python train.py --arch="quartznet" --model="CTC audio transcriber" --dataset="Morse code for random letters and digits, with fading, noise and interfering tones" --gain_aug_db=6 --vocab_size=41 --depths=[3, 4, 5, 3] --widths=[192, 288, 432, 640] --init="kaiming_normal" --optimizer="adamw" --lr=0.0016 --grad_clip=0.5 --ema_decay=0.99 --batch_size=256
Rows from block 4, named by matrix and row number. Rows with one number belong to one channel. Each number is 50 + 12 x the weight over the matrix's rms, rounded and kept within 0 to 99. All counts start at 0.
# convs1: first pointwise conv (model.blocks.4.convs.1.weight, 288x288x1), inputs 135-161
# convs3: second pointwise conv (model.blocks.4.convs.3.weight, 288x288x1, transposed), outputs 135-161
convs1.71:35 23 36 44 53 43 41 44 60 50 44 46 55 42 45 46 66 46 52 32 61 60 47 41 54 47 50
convs1.72:41 53 61 41 53 56 79 43 53 49 55 71 43 25 53 49 71 56 50 35 62 39 39 30 43 63 48
convs1.73:33 47 25 35 53 54 49 46 29 51 39 56 35 59 43 37 69 47 49 40 57 37 36 50 51 19 39
convs1.74:56 50 54 60 38 61 76 68 35 40 40 58 42 28 45 66 41 55 81 41 49 44 52 34 63 61 44
convs1.75:44 52 62 36 66 66 46 44 40 53 56 46 58 63 35 70 69 60 68 41 41 53 27 46 44 61 56
convs1.76:44 33 58 50 46 56 56 25 64 54 45 62 50 56 44 55 33 49 59 46 67 43 34 45 60 70 58
convs1.77:51 52 54 40 56 72 68 73 43 60 48 67 54 71 40 61 38 44 48 43 35 54 40 56 46 54 44
convs1.78:86 46 56 55 45 42 53 46 35 47 34 26 49 38 48 55 38 43 48 63 40 69 44 59 52 60 46
convs1.79:39 66 65 13 75 57 50 61 41 53 48 51 51 46 54 50 28 47 58 52 47 66 59 48 55 38 59
convs1.80:44 52 60 61 55 41 60 71 56 51 44 49 53 45 47 66 44 40 59 41 45 62 39 36 19 53 69
convs1.81:51 46 56 47 78 52 61 62 59 40 53 66 36 52 51 54 59 43 71 31 38 59 50 43 69 69 35
convs1.82:46 63 39 46 58 63 52 76 56 60 49 51 38 29 47 59 45 62 58 49 24 59 51 56 74 45 70
convs1.83:73 51 60 57 42 53 49 55 52 62 33 51 43 27 55 51 52 49 31 27 36 57 42 13 66 58 39
convs1.84:39 45 54 66 40 56 49 34 51 63 40 64 53 38 53 42 43 59 42 57 50 49 59 45 46 32 27
convs1.85:40 54 26 59 52 58 52 46 47 44 64 70 31 54 55 46 65 40 54 61 32 53 47 26 65 66 50
convs1.86:35 58 54 68 48 53 44 41 59 39 53 34 71 58 48 51 28 56 82 51 63 52 66 51 53 70 51
convs1.87:48 57 75 40 36 61 46 27 70 60 56 56 40 55 50 27 48 64 44 45 48 44 43 60 54 63 54
convs1.88:60 74 52 41 63 40 26 62 59 60 29 66 30 48 36 48 40 48 30 35 47 54 31 64 43 57 38
convs1.89:17 56 36 57 61 42 15 25 23 32 57 56 61 34 42 44 71 46 50 62 59 56 53 50 39 46 67
convs1.90:41 58 52 54 45 56 44 45 41 39 69 52 42 63 47 59 47 37 71 60 49 62 55 62 37 43 44
convs1.91:48 46 40 42 56 56 42 48 58 41 40 32 42 55 32 38 73 55 33 44 42 53 32 40 40 60 58
convs1.92:56 30 50 40 68 22 34 54 74 68 62 45 36 55 49 40 54 41 48 41 20 45 43 64 78 55 82
convs1.93:43 33 59 59 62 78 43 50 48 35 55 57 44 48 57 52 50 37 57 54 56 53 43 58 66 36 37
convs1.94:63 45 45 42 69 34 56 64 36 42 50 55 51 70 47 56 35 32 47 56 68 41 31 59 47 54 67
convs3.71:30 46 47 42 39 51 51 57 58 40 67 37 37 64 20 53 53 41 57 35 49 56 45 46 57 35 35
convs3.72:26 35 50 67 69 34 22 69 61 49 58 46 46 39 54 47 44 65 57 53 59 46 61 65 53 35 62
convs3.73:57 58 71 52 42 55 37 45 48 41 54 41 53 64 39 40 56 60 77 44 49 38 46 59 29 83 50
convs3.74:54 61 53 49 79 70 60 55 31 51 43 54 28 58 59 73 54 69 42 36 47 51 38 39 60 53 52
convs3.75:50 53 43 42 45 44 64 48 54 49 40 48 53 41 61 54 18 34 31 36 58 34 42 42 52 40 49
convs3.76:63 44 61 58 52 55 54 64 77 72 66 47 57 63 40 43 50 56 51 44 44 63 55 44 67 72 62
convs3.77:44 30 24 46 78 52 61 57 28 37 14 49 46 60 31 66 60 51 54 33 31 68 52 46 34 42 49
convs3.78:70 65 50 24 39 89 38 43 45 59 69 49 39 43 54 51 41 49 56 57 49 33 24 47 58 40 43
convs3.79:59 60 61 63 53 55 45 47 52 39 46 37 48 48 31 45 38 45 47 41 63 27 60 45 48 54 43
convs3.80:64 46 47 44 52 41 51 33 55 37 43 56 52 64 42 34 66 53 68 62 38 73 43 56 26 61 39
convs3.81:55 67 56 47 62 43 39 44 45 50 50 37 44 53 64 39 45 57 41 44 52 42 35 47 66 67 51
convs3.82:50 38 62 49 46 48 74 44 53 50 38 48 59 48 64 52 48 53 61 68 34 43 60 59 47 58 37
convs3.83:38 57 64 51 58 54 38 59 30 43 68 50 54 56 45 41 59 41 56 37 63 52 43 39 52 48 51
convs3.84:58 58 74 69 59 51 53 41 47 40 30 49 42 63 48 37 68 69 71 31 48 58 32 38 36 55 47
convs3.85:52 45 50 46 34 40 47 50 46 54 47 46 62 45 64 42 48 35 66 58 44 56 44 58 20 52 42
convs3.86:26 63 69 56 60 62 47 65 29 38 36 46 47 55 67 55 53 61 47 49 68 56 46 48 59 45 54
convs3.87:29 35 43 40 48 51 64 38 48 44 35 44 42 60 32 45 31 59 50 56 44 52 48 99 48 27 27
convs3.88:54 33 64 42 42 57 69 75 60 51 44 44 58 43 51 48 37 45 36 82 61 49 41 48 51 51 56
convs3.89:57 29 59 60 79 56 54 50 42 55 76 62 44 44 41 55 24 26 45 51 44 40 53 42 44 63 56
convs3.90:59 71 69 54 18 44 51 46 75 69 50 45 62 56 55 32 54 41 33 65 62 43 23 36 47 57 34
convs3.91:50 63 45 56 60 55 47 38 66 49 56 70 60 44 67 38 54 63 30 38 54 71 57 61 41 45 65
convs3.92:40 53 63 32 38 41 54 41 36 60 58 55 51 39 73 52 48 57 68 78 34 31 47 40 44 41 49
convs3.93:52 46 49 59 53 46 60 50 70 39 31 59 62 68 36 34 47 55 38 43 39 70 57 52 40 53 47
convs3.94:61 58 59 65 41 50 32 60 48 44 41 28 50 54 60 49 59 58 30 49 51 56 52 44 62 41 48